{"train_examples": 245000, "image_size": 40, "encoder_depths": [2, 5, 5], "fusion_encoder_norm_position": "pre", "learning_rate": 0.0019, "precondition_frequency": 32, "adamw_weight_decay_other_params": 0}
Rows from block 5 of the image encoder of a small model that answers yes/no questions on an image's attributes, named by matrix and row number. Rows with one number belong to one neuron. Each number is 128 + 24 x the weight over its row's rms, rounded and kept within 0 to 255. All counts start at 0. Numbers have three digits each.
After each neuron's rows are labels from the 100 images, of 14848, where the neuron reaches its largest size: "lies over" is the class under the peak; "strongest on" is what is common among them. Only what is clearly more common there than usual is listed. The data: made-up road signs on poles.
# gate: MLP gate (encoder.blocks.5.mlp.gate.weight, 336x128), inputs 64-127
# fc1: MLP up (encoder.blocks.5.mlp.fc1.weight, 336x128), inputs 64-127
# fc2: MLP down (encoder.blocks.5.mlp.fc2.weight, 128x336, transposed), outputs 64-127

gate.279:138153104142129138115138141154129112123168150146146101121124077128167148126076105117116133122074167165100121108101112106110158114125092142114113140123153128157120109110176105119135111142138096
fc1.279:155127113144139144114134141137123126141152127174135131113122098147173141119083115102165147105052164142121150088129119115117160126136121141120117095092157147191178150110121128119088132140103155
fc2.279:117117101155149090144142115106121121125134102151107096151118152125076142096108115164129131129141145129132131130123083066141106101138106103088134124120136125127063100119129114105158119137095145
lies over: symbol
strongest on: heart; red face; black face

gate.262:161093123143149102078108135139138116140101153096098101134156150108163132140146095106135111147123125145161125213159135104133140122090128115104069097161150139165090107138169124134139087121138117
fc1.262:114156146116156158152107113063167134119140118193124121147134119177119136106137129162147115107120137132134123130113155114165173101175111145133158161110102113159132152116109154091113169095139137
fc2.262:129065133138139118137121132148135146085117161103167135108163155173112138138145077162085094075144147137128083143133127101090147136118119164118185120140165134142109121118085122126123117143163085
lies over: symbol
strongest on: heart

gate.48:125167115121144099115083125117113161169113135135151114131101143103102164141108128103147171126152126145126153068104150163131124124154092091131111095128136130121153096156171149124100108113122128
fc1.48:127125110135135153113112096155148139120101151122132100123156124125194142116149146135073102153113116080131111162117127089131163119116136140152120139111149116106118077106117071128120147179110148
fc2.48:126126109134104148077127122100131131105108121116138130163073124113133114084112139129133157150122086137133133127126096120151112091107194131111142080158131143127137131130126137105133106167111151
lies over: face; symbol
strongest on: T

gate.197:101172120171134184130125125140109138105089143091090121127095112113131084123130153112153182137150157111126137138133153108155150181143115154140158144081129100143142120116119139100120090146150139
fc1.197:080164126136127157136122168131154093131110092115111116151102096104113101148110145140154141129157136147105129092108134138169157099139117168159141121102101102143134130116141121090112104120139111
fc2.197:119103145132109118134136085096164099121158073137111084153120136156161131138104144080159116097124119117159150105149117122160145122061129128116158110070126117128160108121113145117142102110166136
lies over: rim
strongest on: pink rim

gate.101:158171146159129184138122117172085145125131116159125100120121138129033133103147138151114124135141168135112120165136159132131135136134116156163143147089102172108081157134101138091090117122118103
fc1.101:114113146091117140119105130153059102188125116161167122106112103107106145134157139099093133124060104127136133115124138109137127132153135121149171133066092161152134148115095111130147105136132129
fc2.101:153117175109103092104097123136157107129150139110104122146135126143158116114110113110132145110151125091107170174154125082121128108129154156123101088147143105155162142155143152145133109101104139
lies over: face
strongest on: black face; white rim

gate.264:138142089126123103150130101096143109088122122093151108109121074203140117104153151148138139140139104118111130115147124133102082143114155079102116115127104129157109162122144103106141157114126138
fc1.264:131104111159108175134149106148107110121094142171136132144124152137125087108162138121132137093129131089137116136110167105103151119148144063128114136141177092098097157177180123166108134131149103
fc2.264:154141164158157135109137130096099179106147115127111064106164120138135177116131143174161103128140107103117147144163147173120154147124139122146094189114129113127129115090150084133134096159149100
lies over: face
strongest on: black face

gate.102:129167125120154172159095117137154150133138155127138067110132119120125146095162149160120160141151144118129164164155138101134135088148088134078128141150120106115128107079152170113095104121118109
fc1.102:164146152150136118155182102131133166131127132148132140143188144115134142101180138142144104141113118083147100099088114125125077131126147101140105138118155153118125083154139123130141132095102129
fc2.102:138086151140143149150090095151184153096173144088115170128158123086153143115143132136103133145094138152130128126137078114113130140143118094147099101118144102137145174141143106120106136153154116
lies over: rim
strongest on: blue face; teal face; orange rim

gate.247:107106167145130102116125117110157098169171130151117147148157106103149164154112121130156138118159094140142122127120111170127102173146113120100144089108146132126163176120099131131143164159118123
fc1.247:128141115114142130151139111140114130125097165098100133168121112164128150117126076137126131124105141101147101139145149158137167104116099058153164150121133109127087099087134109103135138121129170
fc2.247:161078125140145151129133120179121135117161137159161149133114138131098104079117149110110106122144121116087114128131137142138185144121112103101132145113118108137126125152082150167166064118142112
lies over: rim
strongest on: blue rim

gate.233:144110127132156102113114130136118132096120115124111144137128166079174081122122157163139106131138150124181138138119104122098152088138143129125138113105156137093130119139136100091086159113109116
fc1.233:162095138138140162147115168114079119113146135116155112139102108094140123126136155110144115143119077110146088129131163138118124127114123152104142134118089130111105149133120115104069097160130159
fc2.233:146144171130145128152128147100093130087123119115132103115156096127133171119141111140099147161129132114138165120127140175130154135101134105129160134084148147134127140080123115074138128111107104
lies over: face
strongest on: red face

gate.235:195079138158088141121105115139111192146124150124108146111136148112114160121140088112157149128174143126170156118142135112116117120164118166127144120135177156161135108130138107131163148130075165
fc1.235:148116143113070117121106108105111123119128161117145192121105122116138143121152102125128164116155169140152097127129108115093131083131128130138151122156162180164126143141140111122121097116105142
fc2.235:112138155136171153110124082100145174138092077091112127106118020185132181136140150103140163135127146105121154138093139120144174135137132164139129111114143138125154103121128154147126133158126134
lies over: rim
strongest on: hexagon sign; white rim; blue rim

gate.182:118158108126098128108174083139166086117099154154125130116150099173171140100129142129107113133110141133113071152100118119123121115126113134089138106123104143170118159112091099104113115114149111
fc1.182:120113145095174150124165112151135135128152087140142159101138126139113143125148135122105142125113105166109125150125118115129109136092154123123150114146127171125099110127121127114113181135129120
fc2.182:141166137158102149122142167091131051153106152153116110142148114110141108143098161117109087149133157128154149161135103141124135095146121147131092119146134127117107118102157113111123181148132091
lies over: rim
strongest on: green rim; black rim

gate.293:139116107128086115146142104166147132131111150135105130142162143172181116102146111124127162135069108137144103144116150151126153134153137065149157104149094103153197148100157111130114168092102110
fc1.293:119113076150105133175137079171156138136138106082093117091144130137176105110124142104132144111140112124125120116121147155133124108161105119143140120143135137126144147115137058121116178120150139
fc2.293:114135111157179129128149116075120139153147079150180137141123149144103142130140163099108140117142143126111108113114117145101098142120114100105110118109129161132140106169173118146153109129150132
lies over: rim
strongest on: triangle sign; white face; blue rim

gate.291:128185183118147120143121112121155127146140146112117121146147121136126136117154111165066125134113144082154071051120127125122120111161115087127119150101113162128139131133127103067163131064143121
fc1.291:159115147163111115173134128117114150142126098150130157107140120097128120109170098154093146139120112121171102108110121117099128093166134086130108170140110163142127151119125112096108089090131139
fc2.291:112151120092138133140129126136173112090115135147125151144116148109107119158082164116163163129149131175129157123118149145108104127141131104118103092109107120104089102105110086155133105151147140
lies over: rim
strongest on: struck through

gate.93:099125106142140152095091122135095110150152090132138103106115153143126156124115132119136166129143116094081144097111134136120148091105141101125125161114161092112094131122109084102143100151146112
fc1.93:127133136121098122110100129137145151112151123113105122128099167117130055183140139125090148155098130138157115177142134119097139130148112178172121100137126086129133138117121137102167138107115164
fc2.93:165136105113146159144115107119152093127149130126139125138160160126098132139142170174116173079148134126111122177157087140129122134118160115082083105145126163092146081134152113153121140145137109
lies over: rim
strongest on: orange rim

gate.86:105103108137137124088128137136143124107152137124129121151131203118104096115093105137130112129159137142129174119156121112121166117095152087132115120108132107138135096131165103115114176086093073
fc1.86:173142183067110117172122079109094158101130133123106143087142119108177198085116140143133140119136144068111125134133111151099118155133104124146131159125138088160103138128129126137140116138144134
fc2.86:141126140101095139088111167130134113134127120152132127118108135135125154128148181143145122106114111124119129100140165166134090090118146166130126167101156164103164124119148152128106153091149095
lies over: symbol
strongest on: heart; purple rim

gate.81:115157095169124168121119124156160099102085100114123146135121136151135100145136121129114135138150164099094126112151170097138115122108167115172135148096137162130109176154084142143140137134116105
fc1.81:123128075104129130146175132106140160152131144113150113116067131116135160095140087149160084154139136141142058154089139142139148108135128140144103175162141148149113126148145121116192136108111131
fc2.81:143169137120122132136159121168128130112116145138116140125159122096122109133134175147107148099101119175127159155080115155118122129131137098103128161149075181143144110087146116103103120097124155
lies over: rim
strongest on: pink rim; purple face

gate.281:147108097111140119107100153140115140125140118087156151127111142115138114130118130174142141138125129118134116148158152145139134125102128156142105128130180148153119136139131108136133087177079129
fc1.281:133139149142136113111078110131122155133112132125150132125109139100162148154134121111128142095153141126111146116145134111092124147150095084100136095087135118136155119103085153152111121106136091
fc2.281:136118135113157120117114141157108091112115167079158096154166124194154144149139161083096109116093161108124105132133090123126118091159093191126161122144156091151160121131131076113129134132085132
lies over: face; symbol
strongest on: brown face

gate.129:113120111159120141124126160114133128130141116149117125096131172094133139120159116098118131120112141111056156145133157146136105124144077110180143093098125119146106157075118072081138123133152108
fc1.129:076111083132105134157115156115136117149158131136150149126118188103081118130110125138083186159139110139160136132104142135129129100097146146136117141097131124110080136138128103121159087157124089
fc2.129:089160141113145107114121098146147130121121114113131074150116145110110165105128157161117152102090142095152143157108098146063134131109154148141143146185146140088153144122128154116133121139116124
lies over: symbol
strongest on: yellow face; black face

gate.31:116120159110141110145131136119156104154132130120107158147124124154118134092148104144067084132136104097102167174157110118135138113130137104158116179152105080127147166178156118118138107122117162
fc1.31:116140113155127149116127151131153091147133094095128139121103157134136116112120138078092126138122167116138127146151131133175133131123108141161101140179096135140140155104081105161094115121128147
fc2.31:178158091146137147157165123139076144116143165097080130108147115141167115119131105131111102206138100154098129121136134144123116105193106131157151162148126105107137126157144157101171134114126156
lies over: face
strongest on: white face

gate.205:134130136174112148109110118120115135162109129119141123193113122148113110130101144164113094103130113111143124131111123122086162157147157144124134111138143124123098112090107117057132093075114146
fc1.205:123144131153078161155109081159149133129111084104078072163108143129161112131119174137133107151108160073147127121108109139152116144135136099102167136086156111136100119148166147113155107118137123
fc2.205:124114136149133181086137131121112111106134141106131138135154144075156114163179098098124134117152126084107129083106109111137106138093110120144119170120108119158147116164140108123173154095126125
lies over: symbol
strongest on: blue rim

gate.317:101107104119110145118152112130096129144119107119159142170135162108136133094105201122117147123134124132104143121072120136113126121069116118134107140121084133171149145165121155110118114092112130
fc1.317:150106110131074161125126128160115189119102114142158149141132102113130128116118167094136119089135105098155150146096159133146109121128133144139088143127138102122136115143139140151095124120094161
fc2.317:113112103139110138107130168165159068115095099150111091055140122151151128110133163138156153136130131150097152106141116153153159128163121117149152084168114120147148094136145178124148146111163132
lies over: rim
strongest on: yellow face; square sign; purple rim

gate.244:176115108149137140176127125183148094115143132138131130114147132108121116115127147130172124102107126124171097124144101197090108110126124078173112141138165159146142119115088100119148084118116095
fc1.244:116145111176097123162115163152158112163131150115095117096122119142128097143166120135105111104135125122135126094150139097109103097170119129149074126151104115148106116113145139117138155101145143
fc2.244:114128100094151178165103115155108110122146149137135151165103113110114113099092148182168150128117102113150116128112095135122182137137126171130128117108127131150141161149145097146123094092105149
lies over: face; rim
strongest on: struck through

gate.8:111145132162150146157098152144105130106132157163145094113155106132124137130114128116153117145113142129129102128162130154141121102129141090143087106111115117125132132189136102162160151131132137
fc1.8:108101123101132120108171122152124111132166097121146124073090165164129125141128135142142151180125155086148169147116153136147146099110101125149137119144167141130104073102097123139117099145149120
fc2.8:096141123181148186160166151116129173128132132132123163090173140130132132108101101115137134113129127084154111157088161145104153152107120105158135087142115117129132128141119175080120135142202159
lies over: face
strongest on: green face

gate.198:143128120089106140139140150115110156137132131108094140110125124129112092109111125097094107141111108129110190098121105134102128082104135141139123143098125123125158128137100147129175130145145131
fc1.198:097112136146111135063139109138133099140158116170148165138167123146129139154155101117157133128164108122132112116116144111167110122163127099140134173108124106123132123134108103146096139120115119
fc2.198:154143099096126141166134118098127151134133137161095135114141122122142162139130157107152109154133193136102078136113146106057111151146104118139126106124133121122147126118126126142147154117151135
lies over: symbol
strongest on: brown face

gate.303:103098085131131102060117110154131163149162173139097098131080117127126121127051096113173157173141123119144109136135127128131127113105163158126132120177139158135096136121125117098156118131122156
fc1.303:084137125158144094099107076138102139102179168112129088132139122115165111124121116107155108107120141102103201115092140121182122153096122125152091111132128101169132127111089143111092102146138102
fc2.303:084124100123111161127169110109105124122136132134125155155091151095083119119158145145129183123142107110091133138146108123077141130152166110080117123161158120124088180139177118085137122126119124
lies over: symbol
strongest on: teal face; cross; heart

gate.239:118108102170171146126145098137135108074127107112129117131099122170145132131117131137116144106133140133132055138142159185152118141127084133113096117080115126084168112110107108118134093150165087
fc1.239:128127128161121128178122105137153142109099141103152145128145101113127089133171145126132151127144128090126150134111118107149104116133154136142131089148125133129111112139135124098119158174085098
fc2.239:113155106113160120167130130112116085114175145113139128121127104135126112130078111110137114118117145136179123156119115138165168102107164161121137119091189154130111126134122184152139162149136145
lies over: rim
strongest on: hexagon sign; red rim; orange rim

gate.3:147097116126128141163182106115112151173127127116125103120114129124140142084140116128080152080148129144199133141137147128083103122133149138074118127160131125130104114102095136149099137113110150
fc1.3:091135132099134107117144212159156110140119074129134100117165124121125155135114132107140136124121126155135092124157100136106106131125118097131106141118149117131113102116111144137116121157143121
fc2.3:138169143138150116134106108087120125123146147106097172130161140146103132185143148112140104146164143126106137122085138087119124110096160158087111167082167117118104143086123115143155144141130133
lies over: face
strongest on: blue face

gate.33:134114142116149114111150114147112131151084116101139144130089118135130096156106143146169111144084107145113108169170120179126139148136132141123104113131105119168090120151126149088140092100158144
fc1.33:116081152116138124080124112110095143151112110149081133110149099067103101166120112091125084140126122170140114148105125135115149104157125134113127153158183129123158060166149141138127155130126115
fc2.33:101170144148164109130125144126130113170130120170154109130171106072151145148106132150124157142126113107151153131174146146105118164164157078112160142111134109143105127126143100073133135105149101
lies over: face
strongest on: black face

gate.265:161203139119098101133102105146140110169112173156127122116173108135128134136119129141093110126115094133104088119154127116121135120113176131119170129114114132144132130186123146152116059129117116
fc1.265:102124106114101136132128104128130107170106159157121133119145127107101156158102135156137159107069110103118085140112094115126126122129156136128115101110141135121125116153111143121143073131109103
fc2.265:139119156103119151124035099136107139113125128112140128136124173158128107105128125096081162139148117096105118158172143130090153145120123126129159127138155131134143130150131153141165162155184138
lies over: face; symbol
strongest on: black face

gate.199:160135113167107127124134117109129152104110114084103095112122102102088116139157119123151173093109156101152133141118129141158147092086167172119114120162160139149123122111107141151119137148142150
fc1.199:132085172127144114112124096133160143122142164159182140163163136117123151123109090179132117172125149097136131130131142122147100129120124132155167138099126072093144158128183126144127129100141104
fc2.199:106135129082121098122138124093103120125110133128121141165097110092136131137091143142116155142106164131141131154116168147128144154114160120149134091090129102133121099092110118115099127122117112
lies over: face; symbol
strongest on: orange face; pink face

gate.213:174165126156156127143162102139098151111106169170119114141131159122118163151137171130141137143091087123169140108122090075085119121119153174120113137133146129135141130118112133167146119127149119
fc1.213:093104127109140127088112150142145131144163126098174159116103088111146153111111106127145154147113143143097075173170155179148143104147101087172131110109130166130134111097128112095118127139108170
fc2.213:169144106093121134136106115125156148106178142126091158105125146094135084097144141127167102098151099115144165158112143147109136076134089117159142105144150123141120187139142120170140150125150139
lies over: face
strongest on: yellow face; green rim; black rim

gate.173:140142159137122132132137121118123104120130136105102146083097078092115111182161144141167132114116116141122126070143132114160129119084094128147142139127137141135122162068153120108154130097133134
fc1.173:122102114119134129125101123121110133130108126161158119143151174150168095108124101126106132151136153097127082198090110128152129111128141120121113126168126149107147095162125146135076131116152107
fc2.173:114138197136152106099119128122097117115105147125099138133107094109134138142129136161162125110103129127066195116152133166163099133085128106110157091103137138110130097083150141144096117098095119
lies over: face; rim
strongest on: struck through; black face

gate.162:110127086126132130173149147091137115095096083128087146150141140138113115131121123152123138158185128179138136112138124149157179113116119125082095153148116137201135085137091171142144125125128149
fc1.162:119143084123071149117145101142141142154152163125156170108073121113171134084110156152150151110122146098131106129109154121092128122119165130124129089099137181132151140071156132130135130160131120
fc2.162:182165141130122117152167073183100153131127113127067150160111121135102135119149172109105109171118083115160142107112158087127094157114158109120108134144122146173126150130129141118169132120107136
lies over: face
strongest on: pentagon sign; white rim; orange face

gate.275:102162105142110153111117115165129110135151135141153145176143120160070142113159124161125109134112121159105140121146109079141100136133076115134071099149121127125109145152105175153106126097121113
fc1.275:094170146126061152174130069133121093130156112156156142116125111121104154136126090115102150121112149106101123139133095120098128103117128134167126087141100132121128096125138109120131096111111143
fc2.275:147113134100105137113088130136107142110094149121093129155138111119163136128110156123128156144111138116146123134140123099147124124148094120111161132072127140171128102135088132166172097139117136
lies over: face
strongest on: black face; E; crescent

gate.119:169119085130123121139093112124117134125132148163107163140126091115133155089151138101092071117137130144128124140154171127142075126142114126109183122150123131149103170153133128118096115117103110
fc1.119:176153114148114130132098121158144106118088115143112159185157139127115130126135145122138139124140136129157110080130142141128082148109124131171156112114113111139077107117109070149164099133093114
fc2.119:105129114097104147128144133133145097117132117114159082125116136155110124176091144189134135155142143100102138098093103126128137077141107131124112177105106115123146150153103185165106116140127168
lies over: face
strongest on: blue face; green rim

gate.316:147132115123123126129133118171135161121130095161148122148137165133118112082089158145145167157139128150104170145096111083107130142179139116126122157140133147161125139112104126124095178151116140
fc1.316:101171158131096116112086120116141106131138168109098118092104135150129118159179115132135107088103122117136106091158126170145123162110088124119107154087170116119113137106124172107153125097111156
fc2.316:151142177137109087156121082136117130124116106132116148142083106092127132099108092130121100101116135138126076118109115111124130129122109145135130134130120127141089163094149075112114107160136126
lies over: rim
strongest on: circle sign; yellow rim; orange face

gate.206:117161161114114135132130125143097137135095133154138128139145139127119063094118142080113141155123094067094154126142163103135102132111153144111153143143150127134116111111118146126096111088119118
fc1.206:137090100122159129116099144078150123145146097122133148125094116129116097160136155136137108089109134192156073139122123104133102104099121123103116128116109136156134146116109155114090171150123105
fc2.206:142169133136118114117134107157113123132115119178100099102127112126133143135097161158172131134150153131108116122128140093104144076110125131124130103117136065080160108109135106108127110136129139
lies over: symbol; face
strongest on: 90; pink face

gate.0:084120119117153108095143102136159136117069132137147091124108140131159170068125138141120077135122138136073162130122081155174138128126119117156136080118108116132170127074127147156149142110169153
fc1.0:110116100175157132100128165091155138124162126140113156115136158151154114122108111121136138129146086088122115119123165110126136160150079148068139138101107088147112135118108163119146113149096135
fc2.0:138140180087093110150130147175119118128140130127076126099121122129133125143137116124107101155140142131108104117129114145155129070113149105112187121166102147114121142129116119143100084128111118
lies over: symbol; face
strongest on: purple face; Z

gate.289:128126129124140112070134143139143143145082141138121111082168148149092114103146135143165115135129136131137090145102103132150131136127124098092116156147117123143129116131113112112124129139107089
fc1.289:120106125118118159086151103148106127131134137132113100084151131111077099119133117136130146148071120133080136155144135108097091174067107135116117146127125111147088131113143168162103140124146133
fc2.289:103122091157148149114133106092106109140120131154078094148134166132166134135099108094147134167126172136124119098139095132119132137146144152142120140104107147124147103175195114131121151164113094
lies over: face
strongest on: white face; purple rim

gate.226:131172134174123115129124125134131098132075116116118157098166121140109156153125115128106160112111135155123168152130117143124130100075124120165137089150147128132109119145143133147152147102152131
fc1.226:131113142118111141081113121118140144118061167131137153131140147136171147124111131127091077148106131176094164127143137123123158140126086141165124110149107102130138133144121160167154176096150145
fc2.226:117123109138105116100100121108116087137114133139123144158150148175140089123072166138159128136115118122138092110129162075131064136109120135120110111081134101131110159145126135123159144131106117
lies over: face
strongest on: black face

gate.258:132153153150103129065132133146117132120112125124111102150145125171159123093136152131159113151134136135130087185128165145093152145111122126115127172145148155154118123160126069139122166149144094
fc1.258:127118089083112114158114137051145154167140137166118127107107131151105163146138097125141145097116131143121150092111123160153075099119091152166117129163091123126143141116131153147178153088104156
fc2.258:159112134139093112099104135143102170119138160129125138112128121149137161114082116139116117121145127117142077133103150141143179156162121150099173149113119136169123086134107110111127094152168148
lies over: symbol
strongest on: white face

gate.249:156160102182170169089116121126119098115123145123142137131138149125138134142099098130103190132109150136118147122201152140141142129154124092079147122123126098167105137130131093110110162113096104
fc1.249:120102128155087132139125102145110137131108134138135094125158102163147147152193164096157184133124138134162161088142121146137159138163131143100133150096119127141122150155117125159098065121134117
fc2.249:151150173151139095123080099155148140105144112098094107151086156136105097089152122122143106130121142159134129141142132141079147134132144115121095148138142135136129152114108127140164128111111141
lies over: symbol
strongest on: white rim

gate.196:142128112171180141138111134175150163149135129130121115139121139081101159171118118139175158141115141141094176164133154111150097097113123092162150068100131130144139100125114191084110134107125123
fc1.196:089161135104108135091127126128138174099123134141134156153111079124119134054094161127105113105149148085102099114148161155149164126158099122145098151114163129097107149114118154090140183102095115
fc2.196:179072093146128127090132180140089157147123130093120083158147155125177149134131144147133170135122152136151142157157123126124117109129133103104136125128134118135111128098140123158116147145117132
lies over: face
strongest on: triangle sign; orange face

gate.180:142139099152111108075138124155184097142131102102074139131135161123137115108134150129153131168100144107116112101140137095097126109162131127130128101135154167126156143149166104152125126100104119
fc1.180:114159089094110081158112124116145115130138141143121117165124132073114157116123128125117121115115125092117134149134129161135171137137144103097105153122108124112118151143148170122129120128094069
fc2.180:156122079125097121104121120112115132129121104107090143133169149133130128147122106133125139115127082176165125093169105145106144126159139135146122172164103137123112162161107129122114159103125154
lies over: symbol
strongest on: grey face; white face

gate.113:160136164077116114129146143146121146131085138133103095137125121139137122111095121154149110090108101165162093087116123106101091063085143152124106121146096174117108117111135131095117149103103156
fc1.113:129147120113086129131134164094137141129142182145094126110185119109126100159082112152123118136119118134156152139086122125117152119130115149149113140094166107109164147155132114141099156150118094
fc2.113:094144099166120118125147108147094100072105129136124141115142151149112166084099158136191149114161104108117151125159135137165092166149177121078093154153122117106130159110093151126102123130139129
lies over: face
strongest on: red face

gate.300:137064135100100124171109114102120118136126116158114146120121069116135167145137144140127129117083119132172145126103163118129134116106115122139120125135108113125110163166133093123105134132099145
fc1.300:169156143141174127125117142074120082142124170106154150134112093115163141157092134132112103165093081121151128090118128131145163126094145156134165127154107095110165155132148087148168145075110166
fc2.300:105165125144158120135129137125155121119142098125117137173103083165143130145158152164134108157124120112145102169103088152129096096163115141136125148116154140124141129160141137105119085142074083
lies over: face
strongest on: teal face; white rim

gate.266:170136136139116135112081152127151136138102145123130135082120130098106075136136155152123144145105136121113102129150115132106119151159120145117122104087104133145127144138143129082088150149079136
fc1.266:121074116200150125144146126154121094111118113139148125120181143134128147137124135156157136143111137127152126119172134113117163123100113129087112127132083130106112138127100151152085125123071130
fc2.266:153128110126144136126143111133126151116189171121103158149103129097167109090098117092162095129142126122141093127092113144130125137145137124146139126134140121154133133090123133107131190081127073
lies over: face
strongest on: triangle sign

gate.267:091177111125148131097098129145119115142088088150122109104107146054104127131089169120112120117130149123123140128154148142091118147131098105148128116135148092111135129097128141140154100139120095
fc1.267:195137122064105126136148138112165134081130173161105102127129119163139170112129138119124123137111139144171140104137117139146162144112132114126118140165128126103098116148111106102155141086126143
fc2.267:073142104141074184144136099135111116113124144139149147145138093115132125156100153108135117142135080127121130120110154144181071132146154130120116159111113142129143145163104128122188145129137109
lies over: symbol
strongest on: purple face